From a checkpoint of a small model that answers yes/no questions on an image's attributes.
Model: encoder arch convnext, encoder depths [2, 4, 2], fusion encoder num experts 16.
Training: soap at rate 0.0019, 7600 steps, batches of 256.
Data: trained on rendered scenes of toy objects such as cars, trees, mugs and chairs, 97500 training examples, 20.0 epochs.
Rows from block 5 of the image encoder of a small model that answers yes/no questions on an image's attributes, named by matrix and row number. Rows with one number within an expert belong to one neuron, the router's apart. Each number is 500 + 40 x the weight over its row's rms, rounded and kept within 0 to 999. All counts start at 0. Numbers have three digits each.
Before each expert's rows are labels from the 100 images, of 14848, where the router gives the expert most weight on average: "top examples" is what is common among them. Only what is clearly more common there than usual is listed. The data: rendered scenes of toy objects such as cars, trees, mugs and chairs.
# router: router (encoder.blocks.5.mlp.router.weight, 4x160, trained with AdamW), inputs 80-159
# gate: expert gate (encoder.blocks.5.mlp.gate, 4x160x160), inputs 80-159
# up: expert up (encoder.blocks.5.mlp.up, 4x160x160), inputs 80-159
# down: expert down (encoder.blocks.5.mlp.down, 4x160x160, transposed), outputs 80-159

# expert 3
top examples: count: three; trophy; flower
router.3:508475457477492514414505482510496508499475531461495495541590496561490503543497480452442514540432498448492455455450586512424428479493527502506513515551558554539468476448561544572527459579425472454484489540458474511458556511423477493555422497
gate.13:525544558494504404518541511437452476505541410557428396493545538469484553502460499476504522549526527528488499524448530503546494496483567528511461565440511535531502435460477579483539535482549492541521534562530412473490494520552497433502494465
up.13:523535546478512501508553445401459474508502437552486484501505527480526544442418526576526545553536499483443571509449508524530536494528550461590431590492461537508482423565451538509544576507507490542543522490540408519499486499465514489588524488
down.13:497532549524519566489517454568450467443456541485463527550537522512490542520477529491537460585540519473478515554567462477501510530489539577527567552514428464467472595435503493475558512464524560508493533457490405550478505452557396535539476475
gate.14:486530478506490528548495525476543436437451508464509492481550553572527467525447519463529507497445484527488559408471504514452401507514510541480500561552473429529447476463436521535496450541456432457449510512457493514478483490470415497491539596
up.14:433497465449509481439488508529516503492477500537566528503534525516536516524468508453489532441475459561475572438497448490408468484462502602474502537561399463540525461523499466541552448511477462505528535500491378498480537488440422486500454565
down.14:437548441496510574494480504420468500476470537482467578489521472536488529512451471540551545519512536490521481449453461502497516449535554566533482495475544478465515535495509539503510456508589551422485479471596443447494468487473481511511504571
gate.15:450517532480416476505472472470571451471493495544456520434552517503514549477536555481419537542556577486538574481533509536459470527495461575541534440574535471458480496485477450503513415577502489473448525504498537531538534587501534523481457537
up.15:580499520516544512492462489490480541465556517549496483507523542492490513537511596515480440455458472479483509515527595511531529477519568562518512531528511461518526476464491442492496543513516545499523415457540553507604483472467511523414513417
down.15:462522509448559505454509490524617518492396464557452463452596509510482517490506540548439478527463484520540491480497551454517504440416468507547496540480562502511466450508474490538515452558529493531537518522457497486518484525497476453528457479
gate.16:494496452485537477552517530468508408480497492543463497499533523492504499487526522485404471465594571436456519510534501487453473514516500452566462524545551532551513484546482510483531513476449518457456477450476549501492489555509423497516501507
up.16:552509485539519543542508460522530447502467523509538513550458543487511466504491558420473476486502437544501479499459510456427465478500475487448492553584554524497577490549509520532517503530497478400482427497539525471502447478575472475522444503
down.16:518507557482555467473502500521456564481530523534531537528532503472488478470459531488538502453523389476512413508492474475449499458482518553567555579466460530433472489469461572558503501497548463538543586520502456473549415589508520500521563532
gate.17:470439530528505421432469495517475501502501534487502578492513511503483499532457487532557453497418447446468492454471490514437471533465513430545526460565505502510456505430404481476575509496568507426442473491577537419479536445528450523450546426
up.17:446449428562534439467497448494511511418527504474506567507522538539489479519533424498552456540453429509405487438438507438471480534551520440516527433513549535537508512484473521507533539526476477415505483548528567465462515428591474531448514457
down.17:512525504476492509499465488513480524505459516513524471572540465490488540473578573516530573406474435514521566543538580478505438504458482444518553458476506444513481554521591465449516499509555415532543515494498535494472459499526463535495505451
gate.18:507578544506551483504501553503458516497466536531464473444529480514532459453473475497522426447421467568457476546507539486469494539473465508452526458488473506578547441550557439510542530463509452609456477503431481515540547477534520500544551489
up.18:492526480499473441502555588565546508470526490461515539442436522536486515391476547485525506534491499579428484481537527575464479497554483567399490446495481505593501465478520436497572499533469435452458548545458518515585479474509523519510409466
down.18:472501599495455472519469526538507503518449429455580530481470490484482512509501444531482505466524527498589460552512513452408546577553518489506480532542502557456480480562487431449425438473539497533509523567492498496477511506545507423499487600
gate.19:530471505570501412462488588482426470505467498555468501509521555517425546464476476503507554450515525482478517508505478566461528522531481475489480497486444442524499490482421536503551475511502512579501437483521445496471466448493452447501549559
up.19:557516526490493436482500528503512438551423447517472508436528490451486584542446436536487535465551544465477532548530470526478503488485470539493515571495461474536517457470466496557569463556515459519480467535468467448440453463515507498498513611
down.19:471539536512413561506520526463471564531510391548510551523451446530473479521479500495449596556463498532483490544453467528577510517510475570509547488524527509401492489551501452501505532432463490498503514508480513510527581536541481469452436469
gate.20:526507490473500523468548478388486581537479475529470514448486473487457499462433493481461454455517484444465482483480528433491504481495462428580564509551483553444548486463544517396531473565563475500503505465521473530539495464526473495519561489
up.20:534476512467543573476550504444517614479490452480439469449479524485521491467438456533494490520524512498526471465470477491491504538466515440527542552483488527475482508467575549416487458495527516467571461554476435521508460523473511513539544506
down.20:513549505475489519538553537586516563525510520459472485445485442452494499572522492486500563486506515577509516457467474414462553538468477487593498475547545539537560499501492449524458472510480553484400473476471491490482470511463525457529405471
gate.21:506487471488513536527485451511549464507580440499469507462502507517497558480507472547516484533582562547490488436529539511590521508439513505428488504453507472551422481547520514481477477459462506445494513416534485503576503551575543514485502545
up.21:468502514471492508531436515502461528423469505440569468469450440500471500462540471492502520455472495527534472449484539484440523542499498500531492448551432438452527479441451501478476462511509440535446526568496507455544505514487519506540477461
down.21:493490454506486522452490525478485479569468527488532504468463506429489481430574488491514445485490440521477579502498564478466421522478606513465507482448526406551470496466495562538522490458539588528525523541573516448520499541519463487548553432
gate.22:473483527461548468530461466483464504488490491494472441524609522527423435472493495532524545553510471493484511431556519432570506477532570532518522525476544540529490522526524464534477514509428492452489533481472483510424437470510525465487460549
up.22:472480560468567513511445468443470485456527452486473420544545530506455457534407512564501495558490510490490550479586518505518559500526575534513470552537553547493509486454471478513466569539488513439466519496535490525441444457507506478533420555
down.22:497529450542542617428545474506481542462508458544478485527459563492424525457555489509537473586530546506508508511503446501551479554511538472490461413534524548460447518502492557582530511548582563439495493510452502511451494511435561510518538511
gate.23:541468536560462502539480519519537525444404542459525560543479544528428470487466455486468500478464519572498520448503487516497501451467474476489432506578486476440373492477508480499554589559538438505530570523482533522499524528503513497550486459
up.23:541509478454505467500537520514492590437488533468503541531470522476471420547558475468480451463512534541503602475478422469464472438504479504504457522506494510430439495531544498581515571474545421435439481487452568563521532515537472489555526503
down.23:411466500492510510501420534529595486478442521463543511483519511488530465569466441568548533544535550497479418482513472531516542487584503458547505505442442479512527535506476551545477615448510499443490524461545452528571509416536491572469472482
gate.24:425484511466510529483521496514521479515403572412406490485476535485422511494510525497509441521545489506464540498503500524502431527496541501441550506545501447530506476462505505480514533465499446454526510419493477511457509517546524470512393533
up.24:482502533452443516579500504435559526443525473549503481534527443440461527504445553488489524486518522523530406515466500517519491456478477458508561440445467527504460506542457554506526551482526544441505512541522535528540547500530444522485523454
down.24:508506448553503476500557505529544501444511453514440443500525455516620510507517511532437530393473421530447557444577526489488487421473465496521476562500451519556512455529442454536468521557547479555446512496455517504522511553508537541453429471

# expert 1
top examples: count: one; umbrella
router.1:517514511422542465481472548537451510487541460477420528503489544533536477482464539502470552459548442466501481527473495537485531495467521488566555528424497436559539541537496484488546542441499441495457498455470551432538415556534560414460570456
gate.13:540494535500551501433508531460492481570489529518457465524481494476598504536495488568521495546535451472514624509505530563456517532482483513530521493491548524518442505552543514467435496508458488468553525545534499536532491521433462512472495519
up.13:491540417505477520556535454489503469452473508486525486490560490529459453547570499484557550473468566506493453493526472465517490452517495521536480531528431462483544514513474501459525475493561555577435478450491432440373470475528541476515505495
down.13:512534450541555467583535515457545483516529507439560518494469537518497475476521463461506568501561550486509566497580536526434542557470560597514541468490545462429498437496525478464472547493482560421532569480436541477521457510503494482499510488
gate.14:412454525471530570462547427508484371493457494551481515511487576578525462507478478521408521506505435535498463436510468511387544500553483492524524444502471467457557460454453522514525454599491509546418483535515550502464529515569504470548439540
up.14:500481449500536452510492426471540534503559501422449499452469479497531574555462477474517487475533489542481438503488521472549547514486468533470478591539469515505460496500530524529502515478549451510556575534525520550484491454594448472530588492
down.14:449522451522534477510437543483530516479580450491439454442469485507563580492516539517464533448441534478484515553516517502550526520518390491522537404424490487493489502485523536569517477539516512426441463428486491498500503467512479573491494505
gate.15:478502483552533548478509470417464498544520497485480495470474537537469479484461522501442540462516527497510495518584496605453500440517447430550529450481524523497514466496537569465563507569476533549449531537549547495491421493531453441504437469
up.15:580534535526419521471531536537536494471504438554565450482447459509462530504436534515529458543474472463496550480519478477561550491475561522481414571522437483516479495529507517558442479498497506445433500484502472531517498500506465431555543459
down.15:452512459524437487436469471525535586516461536521451577464471524493544512530437491512490488554520520527520410442469514528485519448478446497577582474433542532571508496490506538540438560499538512472523468426503451532515504497471489517454539477
gate.16:519533481528540459637480484471509539516485490487593481442481543486511514510512421461530559508479535535522481439493508433505569505555471501519509558419510524513545510516566515439497451499543457546474464540465482515452475534524555534500544410
up.16:527476486485484525449510457594491489483437486432482450540522399483446492495515532487478449433538479473494535557603529522503444531513463431460466442465505470487494528464461489515503532528459526491550511504481475470509476544474462509551403528
down.16:442491539400487463471532526489471554561541411428569500501534416490437524520463541467535535460497535463479481447474462502548471526406523508472523443546484492496526534472480460453530529527527509541491527565556487488458507529510452493566567509
gate.17:459530461493521501425481526482458506539544483509548468481492582586475532513471576583505574558486536489470530497375515512548515514523500555532585503518515461490497496541523499492519558533499492437419523527508551532510485488447521495492565496
up.17:487527469501554485449450544504469551588539513456487538535477518594585534552437553553517469543505531464510515535419474532507528507442493492576562470521501473428468485525511518502508517529443488432496555516465534466533475495492518505556455499
down.17:455474530522529454484520516539427492526421476472490513421504466471497563492461608559409516515530495443499440512441474480518460502417546501579518497520443501469504526504521487528524553504457464513431496569483479497441445483525482486495554520
gate.18:477510503439498506543471491521423499520451504526507474435492479488503539497472535481461500570473475481558444497444517603529449408490474514407509535532523547497515507517502517502524469494491424510427561500494464529451473506513482419471502467
up.18:495492480503536432447480502456515559461553573448478540527544519489549477460572549488520471455506528539442524503542497486515529515486514477552509492486488462514496448512531500477491482498486515493481421499467569499506531508517493530513477498
down.18:403550407473458495532547466506574496522441471539486539508432496528446560460457479470474475525571507537491502484474543429514554498513454520539416465505531567513492461501462515515494560552490537517510573561421563481495446435453479486412526507
gate.19:567428516449568555496475511463449483522487481545536502440482542507556518458415521464427552453540496538485470503451539508525549542520531486461577468486480511487481507517582554553489504517538530455503425553577454503456508508508429460533497496
up.19:566467520497544557471516525432447474456493496531492511457546577487502536454455511513454519460513537539489554532487516499507508559492519457535542493544455552488528508529494562586497438501542582450502471528616488520434477493553446495520544483
down.19:476492441476463476485487439494551514548500503409536571453585545525595538519518482495474483541486513487481488489463495483444459517406474522489480474499485472481512540409568541527518478420491490563537570502546467505540536492457486535489553497
gate.20:488551516545506470497514521486458520512570498473546532562541436417452476468450546564505518487470443532517525507492469498506555525471510444439557500525509516481484519530502634525501441498578515545504525429537484585465435443534532521561481520
up.20:467526511468480501526453467510451547548519483511538483483486433467476500463457522509496522522499495468534535515532485425450576560462485408482508477555475569561490491502513632552542425480514559555537491463529534518517419446526518499538482494
down.20:488546474488476489511487495575457513497504498467517560533539488435510472566553576560464586537552484521543490484424467497519505520480476493473534498477492520493489396503527569527452499534465552416516484435485401459544541539467541466489424488
gate.21:508526523522528452561485430507487602516483565478540475526512498499435517454523515510526467456526490629526468510494580483526495500482514476535499475497479454439535517438565548578582464430477482562499450548490480467544500532479494498580515438
up.21:510489480439507504571540595485434559520540503451560507536500401527434447516458541517560462478516478495490476510593526529472471404473515486441451469490461507527430507492523477452516448480559446556446473488495527513494553495489467439474491540
down.21:488494520498525452510539558494458478485582480416528458527550515548484528464517483421576521522455507555481455497544516476480531508429518546413446524490524468495509438485506491496501486472504482475590551535586544451467452527501472518509483499
gate.22:397502516504550538428475397518532471476519483546514486499501570573571533529493531501484510532450448514441435527542514525517521471500515508552438480471442532482612449495484487527506515586491514527528515530431467491466482528527458442509435506
up.22:594498504575424497488519525496521499558487505480483516422603495440515482465495403526473526429570559516487471532460489506516566556507495514518498561474526475557483567475518490450435506549477531536430512486527456503528465444388473575533604467
down.22:542442468530511545489545509556420533463575482428496522498458458493534440544482496511533568520479462560520444488462492524528494549495532453461479418451512591567456478532536520519482538535479528434497588475489506421517463533475516448550509464
gate.23:523459543581547503569503594550536592591498527527491494436514570529486475460542585464497480453533456519495495509517515470491551532503517485467433482521409556589503521461477503523485455490565493449516440515559510458514513506472538510543480538
up.23:556454517568472508567458550515506542526451533559531466491555563553540432524539513513548496480507422538491475501520443476460501417467529528465474530453408466565546565510542466507511482561558484507500407545486516557516518497552537476543506491
down.23:466525554482497538496502579582544537418542531430560473534492493557490499467555549501368521536541404526511494476526509529513499505460502464485503505435506461504500507504522544431513569493434500469514555420473554548536489461502491483485477427
gate.24:506510548471457486514477482481486463519525491560484522555531520497496519578386480538474498481489448513534462432519501525515493408487510579483516583467408520502516489478501500528555543530533510448482538475539513423492500531510452467555492560
up.24:555460451529540454513548489541560493542425485466527464494491437534528484479595510442476491462480581477489508541475491514475488547492525461462486473533552533444487508516470480510430467461476492477519452465488480593511480438448512564470576448
down.24:494475516541513517522549432448497431481489531478478505603510488463475421525453513444498472503570558544506520431516452572503495484549456508490514495452466559480483437550505463515419503538498529511465463513492489486463435486442532487472518601

# expert 2
top examples: count: one
router.2:539527500489440459539517551458549467508524508520511461494504410408497476505497524515568458506529515508435529591511450433517434489499526479516498537553423549453444454496502523460479563465553524478540558530494434525534552497440530580453497531
gate.13:533467465433502508581470543497504458525448436538489443453462542450452594503482529485496448507533488484494559479473496513545605455420499578452504476548553543454514503449477427535470546579431562487512490493472543471483492490513518536495518485
up.13:529497568519618551503565483546482445517490479448506520425569479490452491531544524528552456518512535495449477528474501468560431484484478505509497525545488543483498460534493496508458487506484545512503549531531487527387541433521539514569417478
down.13:587463546485500508446480456522541453456513555518555450546538516445535493551452541430464483563477549457556475542420497471451488541471496448514504450536475471547478481550520553511536538518439557483468509533464532470542431449507467481453466473
gate.14:466478505517443470490479556581488496493527442490526480546461512471419510507588515482408510506518550496445508560454546461475523442487489548575543486490513427546561451461433486498537460520475491478420509450449452558464535469511523516379528460
up.14:414495443557476473496426524535489474488520487461512457545534547396449497512622475416451515517526569500490516594501473465425529509437513538579499536487533427563488458467518513475560401519450531509474561425492438522470449529515496487423508432
down.14:457454561472504512464509477604442528473495591577492532487492551451498503503560496544470479522397524514496496532430482596518481464501450523439533560525489495549467567468571509567510466516496540489566435451481486506499495468486531470543455551
gate.15:485489557458491548479494537555590542590540505585547513467518498463541461443482485444489568568442470485512514493540459430493486485500505555515467506499492516531549539479527527511613571473486527484510520498498475498490452469471534515480439421
up.15:553483468511497479502491496483411450521464535475507485491511504502486535486511511562542441390599563547542538529512561500496507518444474499524517532513543490382464506553434460464411436553502480571442521441483526512523511500508449469525555537
down.15:500458439533537512574524515481502506495535565459503518448454483582533507490547523511524505502511497490524492522581492548448434434523597501503551473571495436457521521535519519492540506490448517499463522553478507496481466522425602479416523527
gate.16:472506497542519561585489487518463529534547441411560421475508485520555493443588505470458546501520500480446536517417525381554458460457515500489519502512462501523545488534509536544445514520553471499439479461473577454497501451535473476532507471
up.16:526455434489507449437467535451517539433468516506459557537487512500408480559499498511528462506503505551456555521500525579546504503485527534532525520559484503494501543510517462488460500518488496509536462518406560474517517407406495596482472477
down.16:505489540437532548578495542465559490551511452594517494473434537583459471547409498511451505535452447497488504465498525465484489437501475419490479504519469525563506507487507553466465526439401468499420548547547512504569437465513528480454514524
gate.17:529495492516467430507448534544504467496557531521481446507511483558461523437550566490506553487460557472517480501490509486542479521493447472546466432501503491497477530508520601501516485574459519489506469515481485468523495534490479492539535475
up.17:451519514524522445486545537491462443506516505521521438504501496504414542457526541518485531508454510507511477503501490461571523548469470501564453459493470534521570537493520565509550541557453472456443495520452510478528520492520464496565468497
down.17:444489501496506534496536529517583440501475436442498542478557472486567474530578457473573519470428524550474502420489481462485471541458421522523478494478461474511468493472442518578508521532499543483467489449566498489520521535535469454497484491
gate.18:481567500524515440587523517478472566530517484498491483481498548545565567547528501494526533496474491539499530491469501449513465541606484518467476497486430427505500540504420560445502522497481463462492407501468574511495457450517552434531527541
up.18:411464480471513458466522554568520501559554533480574467541512455487597489506476492442452471507478557519499530478482535402517466496525540511473527486507513509414459554484465479518509440543509515476504501489438552515433451474426426577557569484
down.18:514536462448478482475534557521446574549572541563465480486490535474477461551581489468451479470496542503507533500517542512467488476537477495521537514461498513489536549413546554503473534545458571556518531500505469529503530414484483538502470458
gate.19:441536553476510477497527470568526504543587520522532473560555458507565460457541510442532564511528545473490493467453520449459533557572516478459501499471461459526512541591478470497478471531494648498513482535534472587447559477500529442552432514
up.19:559476492540496546537506458461454506530486523525494546502464485459500508526456502536494465543461473505524533524508441511487448511449536523554485510500530602501492432491527591463563559461553358495416476460440541506478446547531537542463571526
down.19:462446560567475527499495481487487525569540473528514450522519477531494496539483412527533529531513476584518543442486439478513479489478520588461466461553444451556540447503490524498447474530515506531465406548486545528556485517421516560380503539
gate.20:452500511523545507525514446468462443530456465520486479432445539525474495446483525429475522478586498404499525512495513531537414527463528579481512491604486517546421491530528559487521511451533454459455515470513462425447538464561578504496486478
up.20:606485525486496506487514554498516485456510555442481495545521491457497473460602433574546422521458469555576499480484515456463494522555426450531484503452543495470494481484494494554538490575500554568523476528478508498542541569484443446539493479
down.20:527537496552529427462539448491553515505483458551553446493520506493469551514521408499543479535447472461505467588491531547500524425540515518497551525532477530483507471483412522485501553533567545529458505531550544566580477570468448577455547524
gate.21:469498525471538600524484405468493557474509542475510561499550473429455492545452497510552506485537553495434481477483531443475486499462466545576476531552568466469571506436516423458537533535493502484481451528577490483470526535500499516462548526
up.21:504458452445453449487506403557555466501499491538544467452563498487505539576467469499520457542494480476432512375568492579527437519496454529486473488466481421487543426493444518522497460468496467455517437533515501498522521503533519427483474597
down.21:504554471557434463537545476566492488506530503493538466419510478441438534514526504533432518487508474502496467571504583444549557511501417482543425503578518532525509546423427444531489518456551456553498610546474545487470538530494435461592458509
gate.22:443513529521478520449468468451478490513494461472569493519483510492501490574510465438473516513443515532485397555518429511462422568504532505517452447521529591493473497416435481524554530485488469546497507463611467494520519403550479536507452539
up.22:503481483462523533557563454472545473472516522528474407488493516530460467508523528506477477501525404469508557523523557502590578440562528493479510500539516467565536444532515462509503442546545523480522542430536555545527479558518518492491564533
down.22:588493463439543429458477546439515573432571491438465570504534502472543497442466501536557522515470553474522555503446439524462459512543497509488550540480514531561508513548478527458549558451467523495484479399544481531533485542524488583516551546
gate.23:487558554483575478444524467469415421492527446517462522492547495458489431520518542567506478530530485560483450475471521495467501475519488479512481505532496524539531422484502539560561496508496539478529496491515468418434485477464531483458522522
up.23:494409452541476530533445518527550584523515540475496484537452477566536566516500421471500464432399475434492516537508507484482479526463494554455538456468510508473480532472450474461409465494456452495477522524490529586491486559538482478527492446
down.23:542428471467492512463481572550548577552497506500529449523500431482508497446526574529507475411444480476453505523530492463452481511515514499518460467478498531471467478487486487538491546492500472459507531562502536505505496542495590546413465479
gate.24:505551517519541500501509600515457546507563515504511487536494532389494511490481474439458553469514517595533493451500436554490450489559514506569460477543444521468455504531459467483524516469498496530457537510426506563431551508524482435478440392
up.24:522475488478486479500498424463548492513442508467558520471533504573524465509501507528566471502485408385458553521491581462489551461428494510401537500479521494567509459500569508528454516520522436496578472516534514435555475512484543555495570566
down.24:546546558467555400503481484452591516571512554516498437546561449598483558512540534535527530561527488485512538550545533498520534452521495472510410467502577423464488469485529477499460535473481460558525465570456498517489503485483453501582477521

# expert 0
top examples: count: three; light from behind the scene; ladder; chair
router.0:524523497503578477532535449518464505480539515524463513480414556489520554472525539475457571454511472544570513484506491503464557503534496509457485572478490528559498491513541422415496506505524441464469496545540467470508545436510552419476533390
gate.13:501466475553458471537545436447425523503562502497456421510472514537508515462472501481499459492473464502481485456480408545438560514498515481537506511488506525559459491419467502484469511421537540538542461447489587523520519496448572590539486464
up.13:438574556477555448547553482557473475466480511501462416547401592495570480511485593501516491524480461506451500486502403482506570487506526508482468537437471538500501485496472478482532517467471448534575513513477510546567506482546488530517404440
down.13:481465548519470513575516474488469581514537516431529484533508441482484535426465517473449477418509458479512488457468559476455510467509467475480428507472524478462612468482474494450516441414412365527499492506523471524480509498538507564516455492
gate.14:552491524586494384498455494517478422511428472463482521476558464534508565509503485467434507437546533511437489537534472502538548503486458516547492459497541553598545452440513522466481553471504497512481500479507529551570489566390444448464479456
up.14:478489469445428522530508540537510526492544556474548439574439513430510451493469535536492492510453468476496547475450506592438486448497469511521474502525476548483525511557463446531487495542490508525498512529492492439441590543560575504499459464
down.14:530500550553461471496412497498500542557528526464485444531523517474489509457454466472461506545544481510510502497363440531509458458452492480536542549546463578502517533499505471482486486490524457420438538378453480455422579530527465467513532539
gate.15:479501552484556474515523557477515451495511516457457506504561542501458450483536462483413597531609536484464526452557478498505462419473518487475540518573507476476519510522493472497522550457531498583464499455493512481509480495482496480510537486
up.15:516507516442541546550486479539563561499516547562569439498437476582504524465560467511494443476487485546547434548535487571506482542532445542512474461467483525484568532474436432499450479502482547536446497571523473516579452587502546471375493448
down.15:529547528479536518564475510487445588556559479471501463489485457601511551461544519501508478480505487488522484499503552527494494546524414550537496443550509465437483442434420533511508498524505495471498452510514559544465477476426526581493462558
gate.16:548496486561451493512537496532454532625464470492456522520440479502536478511544482474474555491550530495464489472558518480472479440550514473524578439514535503477465555461497484494439384495478527502421502527475521576494458510493533502464506485
up.16:566520447499609465506547537529530494426433548510483519470486559523452457526492456510480557461482529476448506514503517450536538496596507552456470477486509484427464517445525541502488433485511519585482451506501546521514532461535514454411461465
down.16:486474455542528528541479544489561474499439498550504524462469527511560555498465430448521432514514450539534519501428477486529453453536505502546480461531512528522500503462551513482500489481516468466494459554485444458522575473503554511545520500
gate.17:555484520511441568461564537500473465497556487471465523491615523455537480525502446544462510553484483420450467627483476541521512501473519442499428557550542524568461463422540555493555553499442468465493538529524511434432520459532431514519476501
up.17:519462541560460520425524550487465492543539470544386494506551548522475473510535492518428492537514489511436463564467450426511494493480556479485400604517561504510541512475544530494577569517477492484499555463579526503525506489542463528497494484
down.17:486587520463504536529522568515461492435476467585563490483609448481448471483492468541575558535512535558548452565501470492554520512520471542511454474538433505515505551481551514475457489511500478521514549481514554486454519496548463462500475493
gate.18:443497536543500533464483480504509546482508519533434505485498497470465466454523470456487543481524542463583544496462531611418487548556501522539519492523476451474561534561511504482392451542511543479479522418532454513459540499478495604528480462
up.18:499437510432444530483546545478496417550482556443418531577528484480492488450535462473443520438489423407522499548536504474421526594507436514537511460517542513491548551499537527473561488479535519472499508422489532480532527456505564491507507471
down.18:537489541514495457532511515561523392439408535541489568563479535450454470474549442494498488509535524513518484496528549513489489424507505528515448535482485563506483515448498443538493522480507476519540567513469467542531495510571439579535548515
gate.19:516497425480486473454540574536522455508449575465486454467515467472470463458462462471481555507541486494501479561491511516562508537479463483460499512516532484529523526516523568487547519528554495518582518474580428544481416487505493514486456473
up.19:555533453504485499516529503554467390459409536442543504541503540519492439517482458551522492494529484491470577504516506516437557543455555463466436534555516456484495533526486455533507532580506507559523595427562482498448491574435550542475494437
down.19:505490477519507560458551476612504498515560579527424535471525551487569519522552477460536422580512472450523539537457528596500465454503456478525437480555444515503491424529479490545442480520504560462520484408506484546448437504452494514493499548
gate.20:514471460446533533555446506545458476513494490510491517516561550476431484481453550477487524552421499454497530498525486498539519496534466507514449454558467602551529452548452489529546538445397481461497522575418540518505534474499495440491409537
up.20:506490552546482523457547504459491496432449493488497465544448446512507476543570475523503473440573496530531455486467485498473520465522567486498476561398539456432425522457518487450465488515584523484527494491571475494489448518521526561512540529
down.20:532517473493580518503493489488455467543602493427479478461479437514500469441462513535469478436506488558440452499429546427486510453505497530523459522485532474381484455516457475509485432449505510470492499510387523543526446568457460516448567498
gate.21:498455540518568423515538551530464495495493515537432460457526514485491463428454487515575550484525457489537497448496536514487551491525431481520495545481487529513562501515540509489529568532469529555563418499545485472511436441497470577535482491
up.21:515468488507484458497502495541509548519451526490474470526572436529466491462472479515534486522495487549583519452554499531482553458519531472463536527474473540514509472549455478534576511522542521549517530474555502457493464546462433545526501494
down.21:496457503490472509480522523451495443549434513492482480507421497491557488521559560479532446485453471470518473466515555531452460457440523461443444455447469406518524478446433462446481532496455407503443529426489557478493429516528532483532501525
gate.22:550490505483560442437476534460486466488505456538483545448448523523466499491603479575516582511546544451493501504481489451495571528467468576522452548483432513454501525582517538482475466439522454530515544503513541530517504475530512458505464521
up.22:513490492458438483459445446581509481483475520505574514518500466473515463482445547550500487494511461451463528579469513482522449496470517477446439499503536445498451472503491519532457435573550464414449516486487495453531583447483540502467501504
down.22:517518508484531438490494533466510470512474522532465508592513499463508468514573487485542478516404522456516475457520570470503539509503433506523472507512508505591470494516544472476447509513472513476575470490502565473502480534541460479537449577
gate.23:532462483532430477525476470468386514472452569524446530516534519495512499504567417534550551527566418499560469498478537525549482481471500579432494535404522482509505564457551493480482528455437514515497474495571413497504517493510480512551493489
up.23:507471530491597564421514489535572510554486453438537502493499497469511527504518541434484478485475547498557527457453463457468533518546513477544537450521484460496454454551453513479479520522505461495512538501440579540475567472503453494506490499
down.23:541503470490492525445477478478474603436455462599503491492452515532487446424585507546491533534471502472545530503520493561421507487531477486571464476455519414495514502560530509550489577498523479447525503528532452505492429451499546544531513517
gate.24:438509535478523509490530518504518535525511476481462517413476558559468476439510493467444550417570591528480483431528508449539474520459526445476502442486468541573574554504566532483501489462513563473511519540503528479564453493470466482532460504
up.24:474525527474517559523555507547550497542483452491480511480495593519559506453542483477470515456560549526536520460520525538519485571482547491487540415513520555593565511493537531514526563435500593441540534549505479490539480498469501487535475526
down.24:474610456581453458521495461524479427446470485483518521511504559444497452514485527481526461523504422544501488451523501495472537559440550479540444510481445481548523433484430421558528520553536440447531446547538440456508475420516494466507522464